A small image captioner, trained from scratch: decoder norm layernorm, 1.4 epochs.
Rows from block 9 of the image encoder of a small image captioner, named by matrix and row number. Rows with one number belong to one channel. Each number is 128 + 32 x the weight over its row's rms, rounded and kept within 0 to 255. All counts start at 0. After the name is the row's rms in percent of the matrix's.
After each channel's rows are labels from the 100 images, of 14976, where the channel reaches its highest value: "strongest on" is what is common among them. Only what is clearly more common there than usual is listed. The data: flat shapes of many kinds, plain or patterned, on busy backdrops.
# p10: first pointwise conv (encoder.blocks.9.p1.0.weight, 192x192x1x1), inputs 64-127
# p20: second pointwise conv (encoder.blocks.9.p2.0.weight, 192x192x1x1, transposed), outputs 64-127

p10.188 098 [160 138  93 125 156  92 140 167 120 146 167 176 124 146 117  72 187   0 101 131 167 168 113  75 124 218 103 134 105 126 140  64 128 110 185  94 136 160 157 145  85  95 105 157  80 101 108  68 127 128 115 176 129 124 116 117 123  71 144  84 141  96 103 154]
p20.188 082 [192 155 142 117 150 161 129 157 122 251 149  72 172  92 137  95 132  62  66 138 156 107 132 149 123 173 139 150 130 157 124 126 116 103 104 149 139 127 142  89 105 177 109 177 152 136 143 156 128 101  93 133 104 180  94 156 164  64 117 101 136  85 121 176]
strongest on: brown shape; gear

p10.111 093 [142 108 152 118 122 148  97 106 130  77 165  94 139  94  82 143  84 149 128 108 104 125 131 152  57 113  89 105  84 182 151 115 134 140 127 161 105 115  79 176 129 134  99 135 138  96 200 132 119 126 144  85 138  87  53 138 164 182 141 134 140  56 147 118]
p20.111 095 [137 158 121 112 102 113 141  76 156 146  73 132  81 118  75  69  87 154  66  77  90 153 109  82 152 122 123 238  74 112  87 106  87 152 141 101 115 134 141 139 155 133 155  99 129 103  67 120  75 124 144 114 148 119 149  68 109 143 108 116  67 100  97 117]
strongest on: yellow shape; square

p10.152 100 [105 121 146 140 150 165 111 122  58 132 103  81 134  44 138  15 147 107 145 128  99 115 115 119 142 104 184 107 160 162  99 115  94 120  62 149 118 149 100 165 138 181  91 177 141  67 133  22 105 129  93 130 117  99  55 137 141 143  96 117 133 158  73 127]
p20.152 093 [ 74 111  22 200 127 114 112 145 139 113 206  74 141  98 146 226 146 123 202 145 218 159 186 213 123 137 103  95 148 105 188 178 161 151 145 134 109 130 139 124 105 122 152 119 114 122  85  90 159 123 119 103 124 103 159 117 132 167 155  99 138 171 115 124]
strongest on: blue shape; count: five

p10.101 115 [145 122  97 119 104  35 125  77  31 110 151 134 101 102 100 147 141 119 158 130 152 118 109 114 132 128 134 123 136 104  72 126 105  82 131 127 140  81 103  93  98 107  80  92 153 139 124 119 130 101  97 114 184 103 127 133  43 134 115 114 100 152  78 127]
p20.101 110 [ 98 147 134 140  97 152 180 169 149 101  93 184  96 127 116 116  63 126 132  92 103 184 134  93 122  65 168 122  68  92 103 156 121 168 161 100  96 121 156 141  96  86  77  99 159 109  92 115  49 153  97 129  68 100 119 136 150 176 127  84 129 174 131  14]
strongest on: yellow shape; count: five

p10.156 103 [105 104 145  98 105 103  87 125 125 134 122 122 168  82 118 103 139  45 100 113 145  86 148  86 153  92 120 118 122 109  49 137 101 116 168 100 123 109  91  94  88  97 113 158 124 106  85 127  63  96 110 135 143 113 156  90  82 115 122 126  89 126 125 131]
p20.156 100 [105  57 139 129  98  91 116 138 133 134 142 158 149 122 203 125 129 147 111 169 141 155 115 171 110 113 118 101 137 152 156 114 131 125 107 192 140 134 121 132  85 126 119 112  72 157 118 129 135 130 117 133 116 152 123 165 128 111 144 143 142 134 128 126]
strongest on: ellipse; largest shape: ellipse

p10.12 108 [ 94 118  83 122 144 117 150 132  92 149  71 142 123 140 111  84 114 105 105 152 137  92  92 127 126 155  94 132 170  93 148  78 137 111 152  35  73 131 138  63 141 127 123 121 144 129  36 132 118 146 124 150 102 129 170  33 102  46  88  57 101 121 140  92]
p20.12 093 [135  96 133  85 135 189 143 120 121 133  99 167 132 126 107 119 143 158 118  90  85 110 140  84 148  92  91 113 103 143 137 126 165 169 179  89 189 131 158 132 153 120  94  70 171 136 123  93  98 143 105 113 144 125  96 102  93 136  94 127 101 174 186 108]
strongest on: bar

p10.95 097 [107 136  70 144 154 107 190 137 108 113  96 113  54 134 125 122 104 119  43 131 111 124  95 140  79 176 107 127  94 158 208  84 173 108 113  84  34 150 127 119 144 100 102  95 124 130 120 132 149 132 139 143  52 135 184  89 113 112 109  84 133 105 139 102]
p20.95 105 [129 146 191 121 103  60 115 123  99  96 184  93 163  52 167 141 111 108 106 154 194 126 130 155  78 111 112 131 135  74 144  57 158 134  86  90  88 105 153  91  81 113 199 155  92  85 108  87 170 129 176 157 122 129 136 152 114 166 137 154 150 137 154 101]
strongest on: gear; largest shape: gear; its colour: red

p10.54 102 [111 123 168 133 118 106 101  96  49 145  75 144 152 122  85 154 122 120 173  91  75 125 171 124 140  91 113 135 100  98  92  97  74 104 133 101 138 163 115 133  82 147  87 129 172 112  77 127 104  93 165 130 108 151  94 120  45  97 105 110  42 104 105 131]
p20.54 108 [179 152 118  94 165 142 106  99 164 125  79 109 160 114 106 123  89 108 169 108 125 132 110 117 172 143 126 109  84 199  90 161 155 158 168 120 110 169 167 133 131  78  70 112 179 100 150  85 129 189 158  71  95 117  92 119 129  85 153 109 150 134  97 133]
strongest on: blue shape; count: five; gear

p10.130 100 [101 144 142 109  25 121 122  97 158  98 131 146 122 148 115 132 134 141 106 152 107 132 148 132 123  92 139 141  67  88  76  86 120  72  95 150 162 110 135 103  70 118 190 130 144 144 130 130  81  84 132 134  89 126  81 123 102 112 181 123  97 172 125 164]
p20.130 104 [154 143 146 101 165  69 150 141 110 140  79 137 134  68 160  78 117  50 180 178 189 105  74  97 146 161 131 167 107 143 164 148 152 106 101 167 109 111 123  65 138 102 106 102 123 132 113 111 137  85 112 145 118  95 153 125  66 112  62 115 141 179 128 148]
strongest on: frame; ring; flower

p10.27 102 [101 106 153 129 117 100 101  62 136 129 126  76 162 115 108  69 121 142 129 100  78 128 135 125  58 116  74 143 129 163 161 140  77 118 121 148 137 121 110 112 132 130 111 128 130 129 196  97 131  96 103 124  83  62 102 139 156 131 151 128 152 129 160 129]
p20.27 128 [129 146 113 170 145 155 126  90 112 118 146 153 163  86 136  98 128 142 121 151 168 147 122 135 133 181 141 131 140 148 152 132  80  84  88 165  66 123  89  86 146 137 152 217 144 137 124 140 151  86 148 178 133  98 161 210 158 178 115  66 115 115  95  91]
strongest on: ring

p10.15 096 [ 96 160 108 105  91  74  68 165 141 148 128 132 151 172 114 131 111 128 142 142 121 139 111 153 102 126 139 144 130 118 147 150  83 108  67 127  88 114 117  87 106 124 155 149  88 148 110 127  98 130  75 183 147 162  77 133  98  84  97 138 107 181  71 110]
p20.15 095 [152 133 169 144 157 107 126 236 117 102 135 184  98 164 134  73 185 182  75 110 122  82  86 114 140 113 113 117 117 132 133 117 150 118 123 149 182 159 113 157 154 133 167 111  98 184 153 115 147  68 110 155 170 140 159 113 114 110  97 124 116 166 169 104]
strongest on: yellow shape; blue shape; triangle; its colour: yellow

p10.136 096 [129 121 100 135 112 154 159  96  61 150  84 163  68 125 136  98 131 104  93 152 107  73 114 116  81 142 159 107 158  93  92 148 143 128  95 136  92 148 130  74 172 117 134 161 129  79 128  85 137 134  92 124 140 112  86 129  80 168 109 115  62  66  89  80]
p20.136 099 [ 88 105 183 116 171 102 114  99 151 146 162 142 111 168 128  92 157 185 131 137 151  83 154 183 124 161  90 136  99 145  92  84 133 111  94 139 128 134  84 187 118 131 105 118 146 163 107  99 167 127 166 162 149 135 159  86  93 107 134 167 103 121 139 168]
strongest on: triangle; its colour: brown

p10.159 096 [144 115 142 109 139 109  96 105 100 123 166 157 129 101 164 155 144  84  96 124 154  58 169  83 142  84 179 111 127 113  59 129 130 134 117  66 122  93 124  92 119  92  90 116 113 113 121 120  94 105  51 119 135  53 147  54  73 129 139  72 112 105 110 143]
p20.159 124 [142  95 102 127 164  83 103 123 153 135 141 100 100 139 116 114 132 157 131 141  73  91 103 112 141 120  75 136 103 135  73  77 102 131 133 142 105 161 109 139  52  90 135 152 141 101 147  74 137 122 159 110  99 107 171 121  70 128 101 136  81  83  96 171]
strongest on: count: five; grey shape; ring

p10.187 099 [112 143 105 104  91 146  81 142 138 138  65  65 152 107 157  57 102  93 149 128  86  97 136  91 143 115 140 121 127 130 109 153 101 167 132 143  95 112 111 116 149 111  81 127 170 145 160  81 107 125  99 124 101 116  93 161 134 158  84 164  95 162 142  76]
p20.187 090 [135 111 163 147 197 110 112 114 115  84 103 102 130  69 124  92 138 158 108 152 164 128 120 115 155 119 100 130 103 129 112 108 147  78  91 142  79 203 132 139 120  92 165 160 100 104 132 104 151 137 145 136  79 110 210 142  82 130 129  57  94 100  93  71]
strongest on: yellow shape

p10.83 095 [ 93 156 141  81 158  92 164 137 163 162  61 104 150  86 100 110 142 110 187 153  89 125  88 109 153 138 156 111 169 120 145 116 133 114 138  95 127 156 114 152 160 109  49 155 158 143 122  96  37 156 162 175  64 110 119  81 139  89  23 143  98 171 132 125]
p20.83 088 [122 137 104 193 150 160  89  95 149 142 167 141 139 120 109  90 154 155 148  59 118  86 182 141 129 132  85  91 150 126  29 116 112  84 124 138  81  96 134 129 140 134  24 106 103 204 119 132 119 129  74 162 108 138 114 163 139 143 159  79 151 122 129 110]
strongest on: ring; largest shape: ring

p10.90 096 [ 92 108 128 127 105  75 113  76  82  88  79  92 182 144  73 130 103  87 145 141  66  80 124 141  89 127 150 127  92 108 129  58  46  72  87 105  95 134  89 128  64  98 155 108 166  95 127 119  96  95  94 132  82 105 100 122  96 110  70 118 104  98 127 149]
p20.90 098 [ 92 110  13 160 110 125  69 182 165 104 197 138 161 156 146 128 112 147 113  92 123 124 148 147 104  96 106  66 147 149 134 130 157 151 181 101 175 142 102 119 123 186 152 142 107  76 118 136 114 119 104 106 201 128 108 151 158 155 154 169 156 141 164 134]
strongest on: count: five; white shape

p10.6 099 [ 78 105 100 139  83 138 121 115 170 120  77 129 109  95 136  84 118 145 134 123  23  86 142 148 101  98  95 132  95 155  88 142  15 117 141 127 110 142 161 107 102 167 145 162 112 110 133 100 117 118  93 128  80 131  54 137 148 126 119 120 139 116 116 168]
p20.6 084 [122 164 147 172 101 134 170 154 110  69 110 114 109  39 166 113 126 123 109 176 173 181 138 106 110  92 109  65 113 112 167 114 155  97 112 125 106 164 154 134 167  82  49 160 102 104  98 100  81 169 114 109 125 148 145 174  61 182  91 135 105  55 103 104]
strongest on: red shape; its colour: red

p10.73 094 [141 123 128 145 102 119 155  76 125 128 133 115 133 133 120 118 165 124 166 117 141 156 153 156 141 147 130 151 102 133 101 123 153 125 118  97 115 172 119 123 123 100 190 171 187 125 108 165 195 136 167 151 145  62 214 114  90 132 135 112  86  59 184 132]
p20.73 105 [107 165 121  98 128 180 181 167  91 132 167 151  95 185  84 184 172 111 114 135 110  87 128 163  83  91 149 147 181 163 180 141 149 140 106 152 181 140 135 168 133  77 160  81 140 146 109 110 126 145 189 132  96  88 116 117  77  83  96 141 120 109 125 118]
strongest on: ring; largest shape: ring

p10.51 099 [114 111  90 136 135 136 129 168 147  86 113 160 100 124 138 131 155 114  83 124 164 131 129 125 180 135 166  96  87  91 164  68 149  90 178  81  55 176 112 108 113 146 157 131 158 128 123 126 123 110 111 169  65 152 155  91 112 105 107  79 121  63 127 119]
p20.51 099 [118 102 116  72 171 114 110  74 115  86 122  89 154  95 134 152 111 150  88  84 118 197 187 116 132  92  70 138 121 107  95 113 101 198 167 163 127 105 111 124 184 116 142  47 133 129 147 164 158 175 118  67 141 148  61 120 116 179  89 155 125 174 113 148]
strongest on: ring; largest shape: ring

p10.64 095 [138 156 110 131  84  92 147 133 181 172  81 117 168 145 103 103  88 131  96 119 145 122  70 127  74 134 135 114 127  95 232 156  98 164 111 112 158 125 149 134  78  89 110 189  76 152 145 116 108 168 119 128 131 177 160 114 127  77 145 100 101 180 122  93]
p20.64 092 [ 65 111 121 142 165 137 114 186  93 112 126 135  52 165 154 135 177 137  90 126 160 124 105 143 152  73 140 141 213  92 123 121 123 102 109 138 178 153 106 188  98 132  71 151  76 117 126  88  93 113  91 118  97 129 131 123 113 157 149 151 126 145 168  91]
strongest on: triangle; star; largest shape: triangle; largest shape: star

p10.135 092 [113 123 185 171 136 170 101 147  97 131  93  96 157 148 176  93 127  71 196 152  79 154 139  84 122 107 118  88 113  82  95 116  61 114 132 142 147 157 100 133 110 141 152 156 151 110 142 130 109 172 133 138 125 156 101 115 106  96  72  91 136  95 110 124]
p20.135 100 [ 84 105 117 197 167 112  82 188  85  99 171  67 130 105 217 136 207 119 169 174 211 122 123 209 138  99 102  81 168 170 235 134 138 141 168 144 152 109  64 134 103 117 101 114 124 114  85 112 142  81  90  78 111  98 194  81  95 145 136 100 151 179 147 121]
strongest on: blue shape; count: five

p10.153 127 [147 139 136 105 122  40 120  83  31 130 158 127 117 113  52 127 132 119 133 149 164 130 164 145 131 110 147 128 136 124 113  86 119  32  92  66 134  92 124 127  91 119 131 112 145 111  86 100 135  91 113 105 150  81 128 100  26 113 159  88  91 136 119 145]
p20.153 112 [113 129 152 120 127 136 118 145  88 145 139 213 104 117 123 107 142 130 149 120 107 117 135  97 104 114 114 109 102 106  94 151 129 146 191 100 119  68  83 165 116 120  95 152 183 160  84 148  84  91 112 205 106  85 110 172 155 145 138  75 165 231 184  55]
strongest on: red shape; count: five; heart

p10.61 123 [141 102 123 127 120  24 116 113 102 131 154 140 118 128 104 130 143 137 105 131 138 135 175 130 123 144 126 165 121 117 111  92 153  43 112  10 121 147 111 131 125 159 151 135 131 134  58 157 173 144 162 135 145 116 164  36  74  55 163  43 103 107 143 160]
p20.61 091 [145 123 182 100 168  99 118 125  77 103 114 229 125 154  59  80 100 156 121 103  83 123  83  96 126 116 132 113  98  96  82 171 155 125 173 105 174 134  71 187 123 117 153 108 135 156 106 114 115  76 136 177 159  82 109 153 103 162 131 131 107 244 205 145]
strongest on: ring; largest shape: ring; blue shape; circle

p10.88 112 [ 92 143 140 131 111 126 104 147  77 165  86 126 101 110 116 117 123 112 127  98  84 115 144 100 129  89 156 127 133 107  85 146 100 107 122  86 105 157  91  77  88 100 134 182 114  99  94  81 147 137 104 116 111 142 112 104  10  74 125 115  28 115 110 116]
p20.88 099 [ 74 125 122  99  97 126 175 130 109 123 128 125 148  95 119 100 105  99 122 195  91 158 148 108  70 118 134 133 135  88 178 125 180 149  94 134 127  43 162  81  85 182 115 208 127  97  85 161 117 129  73 138 125 192 147 139 148  88 156 135 164  91 129 128]
strongest on: count: five

p10.50 099 [124 128 151 105 123  89 144  85  68 121 124 116 155 176 149 123  81 161 140  82 130 153 102 120  82 139  77 154 124 134 145 131 146 113 105 139 123 105  89 108 198  98 152 141 104 102 120 154 142  40 154 109 195  92 145 126  76 159 177 136 140  54 148  97]
p20.50 092 [126 110 149 124  91 185 132  45 104 158  74 119 124  99 111 136 105  79 131  89 114 156  68  51 157 101 139 115 143 144 111 156  95 131  90  87 101 114 158 124 106 158  83  71 145 111  98 128  78 111 126 103 139 130  56 171 128 152  84 101  66  80  87  81]
strongest on: ring; largest shape: ring

p10.123 096 [121 129 136 166 178 127 120 134 152 163 112 122 122  93 171 118 126  65 126 125 109  52 133  77 108 113 180  90 127 165  99 156 161 145  80 135 110 137 117 110 178  91 200  90 152 128 116 152 116 112  63 159 124 141 126 111 153 134 109 135 126 123 153  92]
p20.123 089 [127 155 150  96 169 118 128  85 103 162 132 109 137 186 109 143  97 139 183  82 102 102 161 140  98 155 100 179 143 111 102 121 103 110  85 131  60 157 156 113 156 125  73 136 121 127 141 163 192 146 145 155 152 129 105 169 137 139 111 110  99 138 100 135]
strongest on: pink shape; grey shape; gear

p10.164 098 [ 49 111 138 105 130 153 140 120 127 128 126  70 153  97 153  84 135 106 141 114  49  75 164  93 150  90  92  75 142 147 108 133  69 136 148 120  87 119 134 127 107 137 128 196 129 154 135  52 110 128 106  84  31 151  74 103 146 144 123 116 141 159 169  84]
p20.164 100 [112 116 144 112 118 160 116 153 122 162 149 128 141  97 153 157 132 100 153 118 137 167 184 127  63  95  93  19 118 155 139 143 150 170 155 120 127  87 145 145 106 148 110 150 149 132 114 121 137 124  75 146 111 128  85 181 173 168 161 136 173 141 117 107]
strongest on: count: five

p10.181 090 [114 145 132 116 169 119 122 144 150 111 143  89 105 170 129 129 181 145 129 139 154 153 169 181 187 118 141 135 107 138 144  74 152 122 164  98 108 171 140 164 123 195 196 141 130 118 111 133  82 152 174 189  58 154 128 132 126  98 105 129 140 116 154 173]
p20.181 093 [102 128 116  94 168 115 131 121 152  66 135 156  90  50 131  89  90 155 167 118 147 154 118  88 135  73 107 110 114 154 136 137 160 166 136 152 138 157 123 170 138  27 145  87 114 160 139  51 111 132 141  99  71  93 125 120  49 105  78 190 120 175 121 137]
strongest on: ring; yellow shape; circle; largest shape: circle

p10.29 100 [ 87 110 107 118 111 136 155 120 150 101 128 123 113 130 130 117 112 103 114 119  99  98 119 100  89 121  80 118  55  91 142  47  98  71 122  79 149 128  92 107 112  87 187 118 109 112 119 110  61 116 108 149 126 108  72  60 139 130 114  97 137  68 106 130]
p20.29 112 [121 131 173 152 157 147 162 140 140 126 124 102 101  80 143 134 113  72 120 139 182  98 135 171 151  94 120 191 154  81 164 121 158 111  93 108  77  90 105 106 153 108  96 106 154 141  84 123  77 125  81  71  98 105 163  72 183 119 123  62 157 108  70  84]
strongest on: frame

p10.14 099 [118 105 133 110  87 139  86 128 131 124  93  97 182  69 122  49 108  60 114 100  91 185 149  89 115 107 143 131 125 134  82 135 132 119 121 134 124 137 105 127 152 158 104 199 129 112 119 157 121 100 123 168 151 147 142 131 122 108 149 124 116 169 149 117]
p20.14 092 [150 146 134 129 110 184 143 128 133  69 122 144 125  66 129 133 154  99 156 131 144 159 174 127 128 127 120 105 127 139 160 162 133 160 179 110 151 128 161 123 143  98 111 159 132  91 144 138 121 147 110 113 144 100 136 122 127 121 133 104 129 118 118 101]
strongest on: blue shape; its colour: blue; bar

p10.9 107 [144 141 118 106 113  42 132 132  54 140 143  95  95 130  59 109 129  96  87 134 193 113 162 125 152 101 128 122 116  73 113  79 132  43 159  97 123 105 128  87  97  97 117 128 142 111 130 118 131  85 129  81 114 116 160  89  42 109 149 118 101 111 131 129]
p20.9 092 [100 157 149  87 111 123  75 138  65 115 146 152 126 131  92  93 125 147 116 141 141  95 147 142  66 135  98  36 121 141 103 145  95 139 137 127 166 128  77 121 137 124 117 155 187 185 124 128 154  91 136 208 149 110  92 148 164 109 130 144 168 170 179 116]
strongest on: purple shape; circle; its colour: purple; ring

p10.93 092 [119 200  98  57 150  94  95 182 142 194  71 121  76 127 135 109 114 153 143 132  93 136  53 107 138 130 150 154 171 135 144 108  90 110 104 147 162 115  99 137 153 106 155 153 132 178 143 120  96 130 169 155  84 163 103 176 122 122  48 129 113 251 138  74]
p20.93 107 [104 120 123 118 174 142 110 152  79  66  87 193 136 181  79 132 108 166 137 154 138 168 122 138 137  99 106 188  91  89 103 172 146 134 130  76  93  79 168 129 136 119 154 145 154  78  95  92 147 146 215 135  81 115 126 151 119 165 130 113 119 137  99 120]
strongest on: square; largest shape: square; pentagon

p10.30 105 [130 160 122  82 108  39 152 115  88 135 145 134 115 153 103 187 114 152 122 151 120 155 146 182 117 135 158 190 124 162 168 113 130 112 119  33 125 130 109 128  97 115 108 122 144 166  88 197 166 105 168 103 116 130 163  60  56  52 130 124 106 149 133 137]
p20.30 097 [119  97 147 141 135 150 104 115  82  92 130  80 182 181 171 126  88 127 164  91 145 129 131 127 155  83 123 107 163 122 131 125 101 102 126  74 185 153 183 105  83 147 175 133 129  81 221  88 156 124 114 134 161 137 101 152 133 140 152 171 125  96 120 120]
strongest on: purple shape; gear; cross

p10.5 099 [131 134 132 102 110  79 109 131  80 128 148 139  80 109 127 155 168 131  36 161 163 134 172 104 173 115 150 122 144  78  98 100 134  92  89  33 148 112 153 127 127 153 140 139 129 110  85 132 152 128  93 105 138 117 138  64  77  73 116  77 129 160 108 163]
p20.5 095 [ 82 131 123 106 107 131 107 153 131 127 146 156 132 149 122 137 118 121 124  81 133 135 130 148  75 140 150 155 125  78 100 156 166 146 149 112 197  94 156 188 132 177 129  92 114 129  95 158 145 140 124  99 164 183  85 110 115 106 114 223 115 163 217 146]
strongest on: count: five; circle; hexagon

p10.82 118 [167 130 140 112 100  46 147  87  81 141 113 132 179 132 126 105 136 122 145 167 115 127 120 124 105 156 141 110 124 147 129 133 142  79 128  79 135  91 128 109 138  79  81 119 155 127  97 136 110 106 119 110 148  92 124 115  14 121 117 134  80 118 117  94]
p20.82 091 [113 118 141 160  98 123 182  94 148 119 116 107  85 149 112 159 103  68 202  82 149 138 132 119 133 114 164 127  98  96 101 177 106 150 148  98  73  80 143 147  87  94  74 122 243  89  82 119  67 156 145  87 102 118 144 124 134 142 159  75 186 141  69  28]
strongest on: brown shape; ellipse; its colour: brown

p10.48 094 [124 161 141 108 126  81 120 115 132 119 141 124 131 123 151 169 134  77  70 156 165 131 150 100 123  82 178 126 147  92 147 128 108 132 122  86 165  80 106 115  54  98  56  63 104 184 110 139 103  80 118  60 141 137 141  65  73  82 149 110 110 185 115 113]
p20.48 110 [139  25 110 137 145 118 102 158 153 158 132 121 100 147 121 117 130 148 139 111  70 101  68 105 138 137 116 107 130 136 130  69  86 141 144 174 117 135 126 144 105  63 118 136 123 117 187  66 139 105 136 114 101  67 128 143  87  88 114 130 127  62  87 168]
strongest on: purple shape; white shape; count: five

p10.149 097 [ 75 120 114 144 128  86 114 118 126  82 120 174  68 159  79 141 108 142 162  99 108 121  72 109 105 136 153 129 122 169 155 135 145 111  82 159  99 162 139  56 140 138 137 112 168 139 146 125  71 131 117 151  91 180  99 180 113 110 112 147 104 131  94  77]
p20.149 091 [180 106 112  62 144 147  66  12 128 153  90  65 133  97 114 146  98 103 141 117 155 137 176 115 159 108 108  99 160 125 146 107 103 105 122 104  39 131 157 107 138 143  81 106 173 113 106 122  95 147 127 120 122 134  62 181 128 140 170  46 149 126 159 103]
strongest on: pink shape; its colour: pink

p10.41 094 [141  81  66 163 165 112 103 134 102  89 127 120 136 158 132 112 105 180 145 118 135 150  98 146  90 154 148 118  82 147 154 141 148 106 124 115 120 149 153  71 176 163 174 146  84 100 129 142  90 149  96 138 200 178 179 136 117 145 174 148 157  69  84 118]
p20.41 098 [131 172 165 134 133 115 182 167 132 109 197 207 157 126 130  95 112 137  96 138  95 161 174 179 103 150  97 131  96 113 157 118 157 128 154 116  90 129 131 110  80 132 160 119 123 190 127 113 141 132 101 196 143 124 176 118 120 111 140 127 205 145 116 110]
strongest on: bar

p10.103 102 [ 78 126  94 111 116 103 157 157 140  87 110 169 116 112 137 132 170 126  63 135 148  98 151 114 152 123 168 124 139 110 167 112 155  82 166  47 136 135 138  64 136 140 113  93 137 124  79  90  38 149 121 118 133 165 132  48  96  50 134  82 104 119 129 132]
p20.103 097 [133 109 103 183 170 134  75 171 103  97 120 136 104 144 108 128 143 140 115 172 107 160  62 116 127 118 131 147 167 136  86 116  70 108  86 139 125 133 115 143 126 124 186 171  89 102  83 131 120  81 127 157 128  85 157 164  94 150  59 138  37 147 142 101]
strongest on: ellipse; red shape; circle; largest shape: circle

p10.106 097 [137 134 115 162 175 124 142 129 125 166 120 143  95 193 141 156 130 205 132 137 134 176 125 200 112 144 126 124 177 220 170  95 167  97 123 107 139 165 157 138 112 156 138 151 159 137 125 131 195 153 190 133 105 123 143 124 139 143 108 122 111 108 158 163]
p20.106 100 [ 66 137  89 105  97 129 168 117 163  81 109 170  69 112 143 127 110 141 131 122 155 159  97 102  95 132 139 137  64 139 155 145 165 156 114 158 122 115 103 159 156  87 126 119 112 157 105 120 147 130 135 142  98  98 139 140  59 142 122 166 144 164 125 131]
strongest on: gear; pink shape; its colour: pink

p10.144 099 [ 89 100  84 126  89 139  82  78 134  91 132 145  60 100 138 128 135 123  78 164  90  86 144 128  98 131 135  94  58 145  89 112  95 128  94 114 124 114 137 117  90 135 115 131 164 127 132  91 123 121  85  99  70  93  40  92 134 132 165 142 153 105  66 158]
p20.144 104 [133 128 123 106 114 145 159 180 130  93 129 140  86 162 124 168 142 108 105 110 108 176 169 138  89  73  86  82 174 121  96 134 172 203 169  90 132 113 165 159  84 138 139 176  92  71 113 146  80 195 138  62 131 143 182 114  92 143 184 163 116 200 203 138]
strongest on: red shape; its colour: red

p10.126 094 [181 134 101 147 127  64 156 154  84 124  97 150 192 183 129 133 130 164 175 105 140 179  91 132 132 156 126 155 146 171 203  85 136 112 191 123 130 143 139 125 153  80  90 139 153 123 134 148 145 129 185 147 144 135 159 160  68 119 168 152 105  55 143 127]
p20.126 100 [140 158 165 162  51 107 185 163 239  82 145 151 134 126 167 115 107 116 186 179 156 149 161 119 152 168 145 135  82 182 152 133 160 154 159  99  94 145 157 102 141 114 127 151 134  67 142 113 127 145 129  92 136  97 202 107 114 126 158  73 169 116 152  64]
strongest on: blue shape; its colour: blue; its colour: brown

p10.57 106 [154 118 135 104 133  83 111 139  82 122 123 138 138 104  34 130 130  97 120 140  93 119 138 129 110 121 127 114 103  90 110  41  97  46 118  97 155 134 115 140  85 113 110 102 121 113 119  84 152  93  95 139 135 144  69  93 100 123 130  38 130  97  65 142]
p20.57 099 [128  98 114  80 136 161 164 104 101 114 126 141  83 158  90 147 184  70 177  93 109 148 154 105 112 131 189  98 183 141 135 173 163 137 207  83 148  89  98 168 136 132  91 141 147 100 119 183  95 108  94 109 105 126  80 143 118 203 103 100  89 159 180 113]
strongest on: brown shape; square

p10.121 094 [136  89  78 135 115 136 144  99 126 133  63 109 169 142 119 126  98 112 110 109  63 135 121  95  62 132 102 131 123 134 123 118  68 139 121 102 123 144 135 132  95 105  58 183  73 137 140 130 138  99 104  80 196 124  61  98 167 104 134 113 167  78 105  84]
p20.121 090 [155 126 165  73 146 120 165 152 123 103 153 121 110 144 128 119 112 150 130 106  90 108 134 108 204 123 164 149 108  91  87 168 125 135 143 123 183 170 145 147 106  99 156  54 131 135 194  96 136 170 130  90  94 135 141  99  57  92 114 176 109 153 123 163]
strongest on: brown shape; its colour: brown

p10.107 093 [111 108 109 129 109 134 154  80 168  63 123 150 150  52 133 140 119 140 105  76 103 121 117 138  70 133 127 109 133 107 115 119 124  93  75 180 147 115 123 158 182 148 208  93  81 114 157 105  81 100  66 155  88  68 100 151 161 146 139 144 162 107 119 201]
p20.107 084 [133 140 192 112 121 102 119 181 164 160 109 187 126 186 146 177 126 102 143 110  97 127 119 119 174  81 133 138  67 105 116  95 113 138 176 149 149 106 114 124 190 165 124  73 145 141 105 112  99  87  91 128 141 105 160  41 122 143 110 152 104 142 106 198]
strongest on: brown shape; count: five; cross; flower

p10.154 101 [167 124 114 166 146  95  76 144 158 128  99 150 180 147 128 118 117 142 148 117 133 124  81 139  85 152 135 175 121 151 162 117 111 115 105 120 180 171 187 163  30 131 153 121  95 112 134 174  64 120 127 159 120 145  63 135 120 104 107 143 126 153  28 165]
p20.154 093 [112  91 105 136 111 129 113  90 141 100 183 113 132 120 158 145 109 124 174 156 177 129 143 173 141 154 112 106  82 143 169 163 149 173 128 134 148 171 214 111  88  97  86 150 156  88 155  87 148 156 140 152 165 125 158 136 110 157 130 149 115 159 185 132]
strongest on: triangle; brown shape; star